Rows from block 9 of a small segmentation model, named by matrix and row number. Rows with one number within an expert belong to one neuron, the router's apart. Each number is 500 + 50 x the weight over its row's rms, rounded and kept within 0 to 999. All counts start at 0. Numbers have three digits each.
After each expert's rows are labels from the 100 images, of 14848, where the router gives the expert most weight on average: "strongest on" is what is common among them. Only what is clearly more common there than usual is listed. The data: patchworks of several textures.
# router: router (model.blocks.9.mlp.router.weight, 8x192, trained with AdamW), inputs 96-191
# up: expert up (model.blocks.9.mlp.up, 8x384x192), inputs 96-191
# down: expert down (model.blocks.9.mlp.down, 8x192x384, transposed), outputs 96-191

# expert 7
router.7:460500323529472523465491531500485499528393561471536564538526526446515418587541376445426460542539559408451449528394568553565386547524531466550447526561588544484479499464450517506484557535537495468434560476524457485574436485516510411518584574434538505537546471588553537481529467495509530554
up.7:500562500524645481589434456500500543500500500458500550567500428478500500500500494514546500468500500500500500579500545540447500518555526500500544500500500500545500500540639500500435397490535494500438530500500500500437512459500514500500500604574614567500586500500500500504495509473500620500
down.7:477500611396500500399500652500536515481500500500595532545500500573428500455500541500500500500390376500433542500531500531500506500500500492477500428529500600519500500659438468500484461500500500634500500481500500500500500547490350500500500500500535500500482506423595634500439500500419543500
up.8:500492500511500500500500500500500584500380500545500533624500511419426500455500500500476548422527579523616500575540500542500422500549406501500478500500427500500480500500356500426500401470531475500500500341699500500443625500500559523506589435500500500514500529500537426500493374500500539344
down.8:500500500507483500498563500500294447526543435500500500500500557544500540577500629623461500596500424570397454500472500419500500482500500500491381530500500478583448500500554500506360446500516448500500500589500500435500518415500510439500500425500560500500482445500473487500546524523500483500
up.9:471500533579591532442449618411449465480515444513551449491450597400500483386513528553500500500500448500500500500562485568444554448496500500500395500459472469500400630500552534484464500500546475545498500373500500500500530383500500500500476573500378500532505460574500544500500500500562558500
down.9:547500523335500508381500500613500500500562500528500378500445500500500500534500458500582500409435509484576500500459535403500500500449550363500597461500500440569457367500476422500500526522500519536550537481532517510393461568447509449476500547500541500500457500500500484482547459525443460500
strongest on: patches: two; speckled; plain; furry

# expert 6
router.6:568527531537389556456435437451479520432492434590493529483471408502548481475353510519568554473492536487516522417447459452444554439382413489538462506522477540485521435517470513370527435468478496546491476438541480519467525515499462511467563518555512497398406587507438477496486502398583439516
up.0:476547500513500500420500374545500500500500500500500500437500505476341500500500442500447586341500500448500359448464500523511486500416355576500463490500586500500500500565500551505500497500500500500500410500500648500555500563500505500500531500537517479500542428500500500490499553500500500467
down.0:500500500500444471500582500500500500500578497500512500499500500448457519500484500513543500308541404523488500500500569484485500581500610538540500500500421412380500427500421597597500521500427570467500601500500519462500592500525500500581463485500500311439624461500519499428555500500500500463
up.1:556394517492497446482457438493535435500568500582500494500500480500451500500442500500500500471517500500406500517506500500500500534500500522500448500506500486500393482473595547254500500414627487463529500510500500581674500500477500500522393500390500477500466500500500500502584489500519500500
down.1:500584500373445497500500520479500500500494500437537525508500480499520500453517500500500500500500500601617495500478630420500400508575483480450608500482500500500500500500546566669510500477545451500591552500578500636451500499487500500500500512577500500517522500500581500500534500441531487418
up.2:500500500526526474495425408510500541546500500500595594500517544484539476500500408500407500500467500500500400522407500500607500500585511435574567500457500500500633591545471500500500321561500474457455500500467391401391446500500500619500500500500419545561500566573473586414500618500500500439
down.2:492393500540500500404500500594464514500500538500506500507483420499460500529432500500500500430475576500500571566496491536500477500500500561500500500520498307500500515702500500573434440498456500500543429598500445547500466500440500500439500360500500500500481484340500500571388500447500500368
strongest on: patches: two; dotted; scaly; wavy

# expert 1
router.1:556433553502393470522518528434578471464500418525551512544518525403513518457515517516545593509458575500405434479562462460550489575508530522459500520421515553524563545554485525477538517481395555474506508437477510487545509467447501476478411391535530516510490424406434503507503601543428427462
up.7:523500500500500500463440374355457515500500500442500540500481628470500550500392441500541523500436272417500497500503500453500500500500500462424500500505476505477528500500524500500500494500500511537500557500467500500554672443500500500500500724500608500399484500500495496567463500500497479500
down.7:380500500432517546500394500500410524529485512564500500478500407500500464495588431500500457433500500500500595500439443500457501500390500500500500500500648500500388465500500500500433500500337491500500552500500545557500438567500500500454440294498500557467500500534540500500500500500500483500
up.8:407500500686500500500500500508500500500547500435500480461500591500500444500500577620500500500508470500500500522500500500500500500609548500500500618500500490500500535531465500500568500500493542500500500500358500448472464500500553500476500500500500500500500500500500500500500500500599488453
down.8:500500491500500500554500426500432500513500500500473500500500500500534500500534500531525500500492544469500500581500439486500420505359500500472500522500500520369500500500500415500534543500500500500452500486500647559500500500477500500500516572500500500500500543486500500447500500500336500377
up.9:501521407515500420500500500483470483452471593500389511500500500500500500451474569535500500379526434514525560500500594535477555599500508500572500566530500475525514500499500500449500635500500415500592500500500500604525519610479484500530504500484500449500500506473440458500500436629510457626
down.9:500453500511500500452542500475500522498500500500549577500500443500500525450519500500458607500408534500500500500500500500453500437500522616436500500519489566500500500534536564493483380438500624500521481500500500500500381405381538500500500460500500579500500548524708500500500500500500500374
strongest on: patches: two; looped; crosshatched; striped

# expert 5
router.5:436536573428431505529563470477583518506409517406512496558462499394556461514546582548532466538362506482465558484517568459477548541561470566526512500520558593534408557547477375449550541512518515485498359503473558418540509470507468574534492549524380543548529514517505556519523481522394460536
up.16:500517560500622564500500500551500500500500500403532500500458453408535500421570312564500475443500500500500534516470500479488616500518500500500500491520539439500439607390500500537580500500500580500489500493500500500500500473621500500533414500480500500578500500483617612441500500395500500500
down.16:500500532500447437500608500500484514561500489561533500500500500507500500500500500500515494500500435500500573500541500564500500565500516500500500500500464560500530477500500500471500500444471450500375438500500481390500590500500292437500595510607472547348638531524541526621500574500500433438
up.17:503548500500500500500500524472500500500500449500617599500424500516500500500437434500500558500500415546500342601486500661677500577500548500441415468500500381500596445500500440500471479371537500500500500500500503610502457500500500500500402564574500500500500546500500500545500337500500500500
down.17:492500471500500500624581468488500500500445353452522500484500500500500500480500500633512500500500500407583500470587500495427588483533485535500500500500500500500442500500487386500444593574500498590527398513500491472500500500630432500631575500500550500500523526528500500500500500500461500604
up.18:500500500483388500386500500500481500500613500580577452500474571559500394472520500500500500469500464461578500536500360544549500568500500500512500548470576500523320500500500500500500500500632500481488500500500647535471452534500500500488500605500500500500525500554490500443500500494585575500
down.18:433452500640500460525500500463500500500638500584334630523413496500469479481500500508512500500500569487500578500500500500342582508500580500500500442523500521500500500480569587500487443500390500500506500455500513419483500500417466500392500500500501598500500500500450512500540534586681449466
strongest on: cracked; honeycomb; grid; centre pattern: cracked

# expert 0
router.0:559478498411511473527484418465532354500455497489489588433405523543549529537490573502461497561503583432440556521493538478454421542519490526482469415367468517419471477445590506553499551468513443481430610522447491492548600500485503458637533545463470476539551501465470512528481486493559481473
up.16:500500500406500476588521464500505588480500205500379464593500500478500455558519500459500590500594500466421523500500468500500546474537500465544589500424500500500483500500500500594500500500500500500544516500469463450501500500478472500516500581500500500500512500591500442500467500572487500523
down.16:413500451500500500500455502477519632516613528500438500352483500482570500500591500500500500650532467434549430500500500579500500500503543579500500500502500469500492463500510500500500500500543497500500629500607500500510429578544390522500500487500500500533523512428500563500500563585500500500
up.17:500500500500576500500500529622500520500500500500620500500344500500500500587345500528500500500551500500355500636500500500500500500401500500500500500500500512500500500502500528500500500500495500500500500500500500500500500498506546500361500581469463500374476500500467500500500499583500500500
down.17:500492500556438500500500364500500500475377567536500500462597500500482500483500500407500500500500550529578458446500465500468450489621500500500500500500500500500500500500500500534500500497351500500500467500500585500500443500500638633574500500500516523500500550547500500500500500423500435500
up.18:500500500422500492500500500521500459500500280500515567471441540467528500500500500530612531450498500500552500494500505466500559487549558511500500421496500562500500481508408500466500500500500627660500519361500451496296500528500330500500500500504383500500500538534500500500439500500399567442
down.18:500500500561500500500500500503500559500578500556500500500500500511485500604500500500342377500539500500500427454520500500454500500500554392500500500500352500458500488500500500500500500500562281422500500500500482487500564500412500522465386500500608500500500500500526500528576500500500484500
strongest on: patches: two; marbled; cloudy; mosaic

# expert 4
router.4:455531487505577457505533586523546520451515514519423435533494562423546400559571420466511375496492465565538518510425521479497523563560531516401545531540465553483481466596455524501488497494437528485488607472496473511463460533535510466492368484492557553498464562464590542497549403482434500612
up.7:516517500441442500449515500500500469500463500423577369500500518500571500500500402508500541500375494500500550529456452644500500500500500535634619500500436500500500422538500691435500683498500500500500622500651462500500445500500486453536511500500501500500463500481491500500383500500500500497
down.7:459500500540500500500500500500562438500557389500595500500581500577500460479577327544536500500500416500533500543500500500411544528462500398500449500500500500500500521555556551729500322533500500500509426545500500500614500500500501378442500444500539500466500500539346500500568500500500500572
up.8:552588509520420500528543409500449480500407500566500500542449500448482500500500449500452485500383500500500538416599471382500456487500500500517500500500579500500500500500482452500599492527593500626559500500554500500500500422521646500500378500635500500478500544527500487329500563501594500469
down.8:500500500496456531521536500500500419500500494500519500445459500500575500468500500455465487500500500500500500601522453500500532500454474500430500500500474500500500500490500500500487500500510402500500500500500500500500487500455500490500500637500500500455500500448500358500390500500500473500
up.9:500500500547438500500500500529527500500609597577516474500500500589500500500493485500456500587500468500475499528479561500500500442507500500514500521508589500500500500508658503535426351500442500500561474479500550535494500562500500440380500475500509563500588500500652355500464500500500500504
down.9:500500500488547500500500500435512500500420500444630500510521500500500500500500500485500447396642500500500500426539500372500499465500439500502594537435500500500544486558488500500468602500335500554500500500500472449500495489506764449500387500495512494500529488497431500500649500384500500500
strongest on: scaly; brick; plain; centre pattern: scaly

# expert 3
router.3:487546509497605491579423485510539514468515471496530453465532549532468541420563573533479472509523507577481433497522526630531584422526491565376484521531539515523534549472567449484392483527542444516514462525462433572508521479460447503489535418517493519533541470503532503575476470524527516523
up.16:500500366500500500433507500624545500348490500528500500500500500464500500500500346491554500500500500500588478463500566450547491500500500500466508500500500500588500500550500534571500500572509490503600557500466480500500500487500500439500421456500456500472486500518408500442500500458572500405
down.16:581500500496457500500500547500435500500500604420500565451407500500500500500509500500475500500638500500500493530473500500500500421500500500546500500639500554443545500531613500500500357500500500550413500500527500500390514540500500500500500558500500500500495500501500500500500507500447500500
up.17:434500382500537500594500500500663497500500500592548500500500553591437564500480500458562500495467500481517500522409440500500500578477500411500572408500500500500500498500500500500500602500452592505517551562500605500500500500567344540480500500512525547539534500520500500650500500500410649500
down.17:500369500500500500500519458540452500500500500372500500500500500545604500557500500500500496500544500498580500500500501500498508336531500500467412500500414491500500538500500500500499422559433500426500589500439500500500445500458591500500500500349500500500500500419500500462458557500500313394
up.18:500566529444530500500500618448500414500552500628554500541446485500500467500500501334500500486544581500560500500452500389511500485503491555500492477500448500408500629500500609500500500500500544500500500500471500500500574500495472500394500556500500572583577509355433648493500500500500500495
down.18:471500500574500557500513463675500447494454500500500500517446576574500500409546479500500524500500440401500491413500587608500500500500500500517500500500500487413500479500500486500480500500500500500500500474500532399590488500500500500364575500500541500500500500505607500441475539500485458500
strongest on: patches: two; checkered; rays; spiral

# expert 2
router.2:469478548531537410518469426485485566480546427545492524425430403552556525500505548542491585494493509453474482505544443436569501520447476380540524496408543518479464458545443468558524451565527469546504493430430560493447525456471484554506576556483521483538511476518530486395542494391489512495
up.23:500500500490587500500500500523674500500427500500500541527500463500500560500570502506446500500386500500500495500578452629529497500500500500500500500500500500535482500448500500546500500500500500360478500575500500533385500500500484448527385623394500464500500500500500448500569430500500516500
down.23:500573500500500500527500507589500571500500467609422500500402550435642500500518586500500537500504682500500559500500500475681500460482547500611430500500473500500453500486500500500500537500500585574500500500561384500463500500547500535580449303459500409458500435500522500519500500477500500531
up.24:500500431500500552430500500478500446522500477500615593511479497391500528461484500500596500509500486470500500471500349532500514356396500448488484395475500578500500405583524548500496429406413500554612500500483569500500487566500500569542500463500505500549500468500500515500509500538500437568
down.24:585541500500529500504463500532500534500500535500648387452435471568448500461486641500500500500500546565500463500500581500511500500500500436501545500500500445456514500500446500500487654405500437500451500486523387389500445635511566530500432447500500457500500500500536544500567500500500554500
up.25:500500500438474500500526500500454500471459500645450538500482500453500537500567500439553466376500540540500541418497500572516532500500516408467500589500514500500509493500472500513536500499500498630541500526575521500500508622551560500500500520573500389565500565500500500509430500500522500500
down.25:560581500512339545500447500500486473554500500536446500486477500397500500407330544488510500500500500500500500500477500503500482500500500500572500365523547512500496458560500500500500517500468599500458500510451480497500506391476500477516461387364500496500523500500554409565550500617500537530
strongest on: patches: two; diamond; spotted; woven